From a checkpoint of a small CTC audio transcriber: widths [384], 78125 training examples.
Rows from block 3 of a small CTC audio transcriber, named by matrix and row number. Each number is 500 + 50 x the weight over its row's rms, rounded and kept within 0 to 999. All counts start at 0. Numbers have three digits each.
After each channel's rows are labels from the 100 clips, of 14976, where the channel reaches its highest value: "strongest on" is what is common among them. Only what is clearly more common there than usual is listed. The data: single English command words and digits, spoken by a formant synthesiser in many voices.
# c30: last pointwise conv (model.blocks.3.c3.0.weight, 384x384x1), inputs 288-383

c30.196:446483488468517533569544563452624606512499597616594574668466505619565493447560573498522461513552540501458462711568507520449560540573564489464486530546492518547584476440505556501579509491473462543456434517512571573592475515553465555446541517538584454450413479476626507546448523514471474568
strongest on: /l/; voice: child-like voice; /ɝ/; word: learn

c30.278:480562467362539429487519544522539492553513445559565467582464566480551536627487584487502482550483487611514547500516531504437457472628615571453434593469459463576378505503437497448524575525506522492457539520576594591555575516475405519512481502498553488502560497410426519494519559472474453495
strongest on: /ɹ/; /i/; /θ/; word: three

c30.82:404440409580524547557557483531547456535462509507513492463528517512439397510611443460461460552491591462543475440450436533490482600482515499518466489508507551517459544529406533606542426468443530513503469394534536502570472456462535510445446523531412454418501502394490560429427464569432433528
strongest on: /p/; /oʊ/; /ʊ/; /ʃ/

c30.193:504578472525484507518465625408550477553498690511533441433538443557495517487474547451497603493445570537516495545543469596496611571502491471487466530620398438546506526558578613509487535590477498563409536515539470579512524452513401592513567478546435481424433403525478522504467555503431552579
strongest on: /ɹ/; /s/; /ɑ/; word: start

c30.216:519498424499498476527467411573511486494405510471422473500556513532534469511546531566467440438442500534565510418455480491458515437495527547572526490511439459536438509451506452510546510534483402487488471430549456442491407540454479467524561478453520542444575525461494597471542522513512401552
strongest on: /p/; /h/; word: help; word: five

c30.39:553553425416466472487544433474537469559475467401546441499440496453538492461539436502484508599568475444501482582531549536496553464515557429496501500401538421411582522583499437486533503483497576518516542344544479597466529543433479630574568482412437500597473448492483576425563536445562560567
strongest on: /oʊ/; voice: child-like voice

c30.364:553495504395559579444429505509570538450477490486522550585570424486567508489495547515543478588559470570536492517495434455469533566576519477507505461456510573532502513526519603483512510532468556490541507568390545541588501471465394547567499571633456447594592550408418472437510446512539476529
strongest on: /p/; /ə/; word: open; word: help

c30.268:383541420394529551525548438528524477557523446506466411457430458457506490448590514535543438498486484454446521486517521498521479576522514523492469452489579513517512575441433459422529487514454543448444444540504490573502458552565533531487433538491516537549434449476499483403503539496520463505
strongest on: /oʊ/; /l/; /f/; /ɑ/

c30.170:561548456462593518379442481557448527538563458377476507479572583466524421462445531472507480503506523591556463442396560479534488442405465565495407548458510511459513561507564554538471609542547463418450507472592509478555516539562489459565430473526507522502530452465454478369503577537499528548
strongest on: /p/; /ʊ/; /ʃ/; word: push

c30.107:603533496543531569453550455435498484483430460471397490425475555490484496566484524531512430544515552533478390579521556535538552531576423469602521499593534488451501520516584588556524475442541589458510372588449452474497438547570448414540501518522525431503526606475507432509460503542531503459
strongest on: /i/; /θ/; word: three; word: cancel

c30.63:418465485583554567486479489480511430524442481535520538550500534481408451464636454566598555486507440574578521586512529518486538472553494525542525478517512503523428485515535425563531495505522516442526465511556562586465527438561453574530528489546484478583430479502393462450525450549474483453
strongest on: /l/; /ɹ/; /ə/; /ɑ/

c30.78:525454583503584528502546468538532454606575499473468438481468579525527474487481517557462500470566545525429500483467491443515484534517525489613492535513564468513540550520508459490423503518508570545527466480555524607450524626488500537439471512422475516512499605509553484510497478468528554511
strongest on: /oʊ/

c30.119:425515443455427493433498438497551431503514447452441550528533513425533516459564468401548543551551481503414517561504496502586503583444528456457405512459484444573507536530536470547443429476575489409585516476421448612485463449432485472531493496414500514475519559562503361508557475437518524562
strongest on: /z/; word: pause; /ð/; word: weather

c30.301:528542526509508626509459438546444413557506546414473504525560522539486550464581438585515509468500506474444515388542538437521499485529548479470516537560616505528415435462549498559502567512571595502490500428444404533446538541538474406614470467610467529516560447477508518462525505634533515435
strongest on: /l/; /k/; /ɔ/; word: call

c30.116:471433450471523469552451417453490509415470479625562565473458544519526466510659402544478462448494535542574599561534509496460518455403549442433542580446461543482513519564569497481503543508437487586481535459520530511462417474512442484543537543546521435460504530460512492481497573476524501459
strongest on: /ɹ/; /aɪ/; /t/; word: right

c30.33:534484464457543518536508523542522483480490500457525511493460473565496469516461481514483471550545488629542565578493615590483376527512496537544464480571533424547449532499523488556497465497457457451412472540489618541521491516528416538516483512550654472494406576454538397426452475434499557497
strongest on: /ɹ/; /z/; /i/; /θ/

c30.64:544529603409517614508479449494569424503551471497503553435531437533417566483505490534573498486450581545442529547457474557454512451514407594538482542556558445485507477518504559537464540462442547471419474490509422494494592568558494601492497510619532378473480535394587538491533547514535472519
strongest on: /t/; /eɪ/; word: eight; /aɪ/

c30.92:550570579513549494457466432458449481452552520469537476536550537535507502383487447528486488467424549421478513607520529536423498461514423477517364459477510442483549456454449548549437508498579461492481444475551444536619580474474518485535534585391537483527475532490395472443515578516515582622
strongest on: voice: child-like voice; /f/; /ɑ/; /ɔ/

c30.5:491509559535467448511491552457480505532429461469543514534467481438545470536544508443506514394428464438483443472599516512510471516617516514450563602533531551457454501528561473505490548465484480384427480594620411500480476493546513452584515456480500481517557503419533414572466509479430541577
strongest on: /i/; /θ/; word: three; /ʒ/

c30.36:529534577469570554537543605545412400475563396436463481557556376526426454455513462470449497555491566537483482502449572423468493554494399548604479459542470530457544533514449501506564507496518509542417469493447540472478470498631510440517455574538545526453565621551515466522542350491465545519
strongest on: /i/; /θ/; /ɹ/; word: three

c30.21:495476413519387540552527587535427424498563534482453510476476450467472429500548468597605564495509565587498544477466569472468604479405456464529513457545495438440454510495489441560518491527523553545525461507383545477465513491507493527450580484594482519450525547526580480526397472565515487513
strongest on: /z/; /ɔ/; word: pause; word: close

c30.44:468518517494529535581460623503526438460463397561523445495507467541438540563448454530547511557641448558497438524459581527552507546420478388536500515547541481468568441469603549403519481457595385508469510550570528569593611479535499555462449536532464559444498526472485518424525399606550449515
strongest on: /z/; /ɪ/; word: music; word: pause

c30.342:549435505480539458435495365519539459479427448453478507622434489481478521483509497550538477453572511538516560556518556461369490479454483572463484425470479514514508450610525492460591508524588542629494541556577483548557465406485463425497405539476580540504491552538468547482577445476467503494
strongest on: /z/; /ɔ/; /p/; word: pause

c30.303:428527508459471522530456444456469468501496533513532457471507450368433554436498528485576587466495530606553472472518460514460654519461500524536569541549434529510469492549547591456489556481481507506452405522550544536545449450506539463478442499519442433462450471546519552645431594449549439460
strongest on: /t/; /d/; /aʊ/; /s/

c30.55:604486510514552540540477420513583481430520596549487567507472472539515537512562506470498493518534389505498576501549488555446472451507556433494443531447445482506463455537554465535489421463419533508455515537446442482470433505436541541494421466463482519539593475557520437460479471532501463596
strongest on: voice: child-like voice; /aɪ/; /m/; /ɝ/

c30.298:498593473469485561432503493441459428543476496417487506370565473437508532508443442454533521504459551446624421520450513457477449510481449463521442469480501536488472463412535473541523497460512412500585463551504457411527630505566526362453550417521480558503453438521502468429558521503521434515
strongest on: /oʊ/

c30.290:522412526438471450398526444484576513458631489496572494512510455525506574535602507470492511433501446528521456672547501559466532464530446517477485509544483495446561427416482521534447465479440496467510455554545615525521467503473433394424513560492552473439500531474537541461512596504483434478
strongest on: /i/; /θ/; /ɹ/; word: three

c30.274:507386554493443407552468508445531562432498537517407516530460524526430591477500494588546562501477515484525521477562427502507481465590425551497563449483407586450425425625511499578549436583517458477487439505523525520433477524555517505442446440514478472468478532520500511480513576520497557374
strongest on: /s/; /ɛ/; /j/; word: yes

c30.257:499530513558461416552531493451469499395539484425445479507460531549581513551436386523497546480443520496489487424463545502497500567437536522520450510480491491538490503468430489496496581489493564469380514479505480547484570439498496503441501585454537529565462430436496552604570579432602582494
strongest on: /t/; /aʊ/; /d/; /aɪ/

c30.280:469563527487416552517500564552481504484556515455505461482541456462486523465397429516458432430489428443442427476497517436520399459500415547545588506597560550436528475489428430453443530465544499448502470468447485530462454559504533523490421443519515496504420423526562474564456497590500452495
strongest on: /oʊ/; /ə/

c30.230:500586510434431528524495570567639540481397460621462516455457476528462453491574556389563446532424467486420523563484450602423552533466519476490518495527497468494496580495541479547469648510481465509416560507494541500501506464534559570482549431513519390395484437524522611525536546494501520480
strongest on: /oʊ/; /l/; word: follow; word: zero

c30.188:469599484602465512486579473527539545499502492494515535502436461523398478527575519575451426482488454505372549547486518487488572587477520501448572514527553438506560612602494445417559563501465545627503490491522502574506615549523552575442462456523525467542470468430547541481588534442531547439
strongest on: /z/; /k/; /j/; /u/

c30.164:507417559474524573393486507540557616498513515500507555550534586410596410439435618579555497462534413488531438578488486481509394522543522493529488508480397563458586466515628575547540453530516558414516442501482508556537436477427459510489545485433477499525588560504445502477507524505491520618
strongest on: /p/; /ʌ/; word: up

c30.59:545501553428437471532542490530465452571513508491417506432492473537472467542534429535566429537435457529496519509441570396452518557512482480397513517487433527487473448486543471472614447513501473491390426467469516462533470447506473514448473438496436464550525429539464387419503566444488563560
strongest on: voice: child-like voice; /f/; /ɔ/; word: off

c30.47:547493500567455536500477445508558437457441471544530614389524455487411500482485487522563626396495455621470572491551570526572456526535470515554499447486536556536449573571566477453528530438536553479489575561517556471439448447524491567405452410637581524536547523410454481511522479551542422461
strongest on: /ɹ/; /i/; /θ/; word: three

c30.307:528512494472484500384527509499563472479527512503500479558486512469590474487520431487498541493453535482494425403563494394424446478469506419497502475511485492572423593485529567478490463555417632392556436452441534352406488580493531525571528531646532466544508466519490466456465460480438519413
strongest on: /p/; /ɑ/; word: open; word: stop

c30.43:652456538479600416449422456567529560476571371495500411486495571503609505480490535519430452433489459425455490471379510553494527513511519581546497527439548508483603501504584606530503495499690529472569518490538546583525534471504495441518463541492486573543434550508490516521491483507448462574
strongest on: /p/; /ə/; /oʊ/; /n/

c30.379:451574459553502432390488532451581522431581583538519474480593489550562461491514493520458523497557490566499535490439572521577525485521496497437565507536533526519537474500466386467456543476435523544455443533477482489489517483527578534400492496518578376511466445475433446427460481529543550411
strongest on: voice: child-like voice; /oʊ/

c30.228:639541424523506487681430480564509514451468487521373549539477557573521429481549496495540507391481499449606552469413503559529431432548507438485511477533502517515529578476566557509490468603472494487490508530483487448445478570462521517520504453588522529534563422476490543446558432478539470503
strongest on: /d/; /aʊ/; word: down; word: timer

c30.22:508439505597586557496508508541536490436565512503461426566462487528635474462544514523569500488483476566535479505453542447478449513419488481506511406517500549456470399542534589476573456487461549446436430472410465520489437552533428580523378432487541452624545480448477562461608482491506417550
strongest on: /l/; /k/; /ɔ/; word: call

c30.302:517447587477488497531489529471519535391468489565459619457534496537524592510523425542485506425523559460471473530503431514462474534429478624484488479473551557449587454563471566452567408546463483565538575438481509577450490677533509554430501468481474594488532500493570558527483443567423502514
strongest on: /t/; /eɪ/; word: eight; /aɪ/

c30.353:528458564453518509498622470523454607423482570552490439520553456515450468468458415504474537484394528567471486433478497461433488490563495574516616576446432545542412484476399418494512479468425502475484499440437490555503409442488525531493501523423558529490543518585514434489512466430475443550
strongest on: /s/; /tʃ/; /ɝ/; word: search

c30.9:538511526405518426515410521484555471492433538511529622479583392547594589463429442502513490502516521562487465492532521604476574588501429521446518538525547549476518482493513452408474459525548482562598407459531502501442544486592499552504512453593570500539467506439481419531530441535515467460
strongest on: /ɹ/; /i/; /θ/; word: three

c30.137:470443516478530470556561482535551438506496555511551443459455532631532565388466507463519563474482421408399544566560581517426624569487568507521567606525512519488494543476499412544557576450490471473433560509544475541527478530465497508561471641476384513478544466442505430464468448467578532610
strongest on: /oʊ/; /f/; /ɑ/; word: follow

c30.2:493474589503504517569425573544458448457515406501444597532568480494550437554489456614478452563461437610507531454480546509499479548525476469504542546532505518435473548511479486534599532471524545583460465365529514442546489481508469602432505546613574535422423577590532544550486441461518586404
strongest on: /z/; /p/; /ɔ/; word: pause

c30.348:467518538565607432465526520607539524473538516520428468631523521487519529494552533453444609586446558490468516515364463527450546533446603611499571513458399538570477535405477495459471546471479567515451480615537473552557487516497513450488563442474572442552502485523559537459482437482594517546
strongest on: /t/; /p/; /eɪ/; word: play

c30.334:498518559455442432531512422446453484524489459458524493458483550557458535469477527446484485478506538573526534563491570528542574460576485457471503576550476455492465483491493475444537541566483390498498471483516420582437522442434493453445553531508500574424561490584495516398472475513480467543
strongest on: /t/; /ɹ/; /i/; /θ/

c30.315:372527432460513487458394598464538541484480549516532439432457508445491437500536445464551460524446463531541559428515526501445489521528520506426562528483523488466437474572531518423462587521495527508432424506592547506425558446621520443525451424609573441455545464568466543612428467506525429503
strongest on: /ɹ/; voice: child-like voice; /i/; /θ/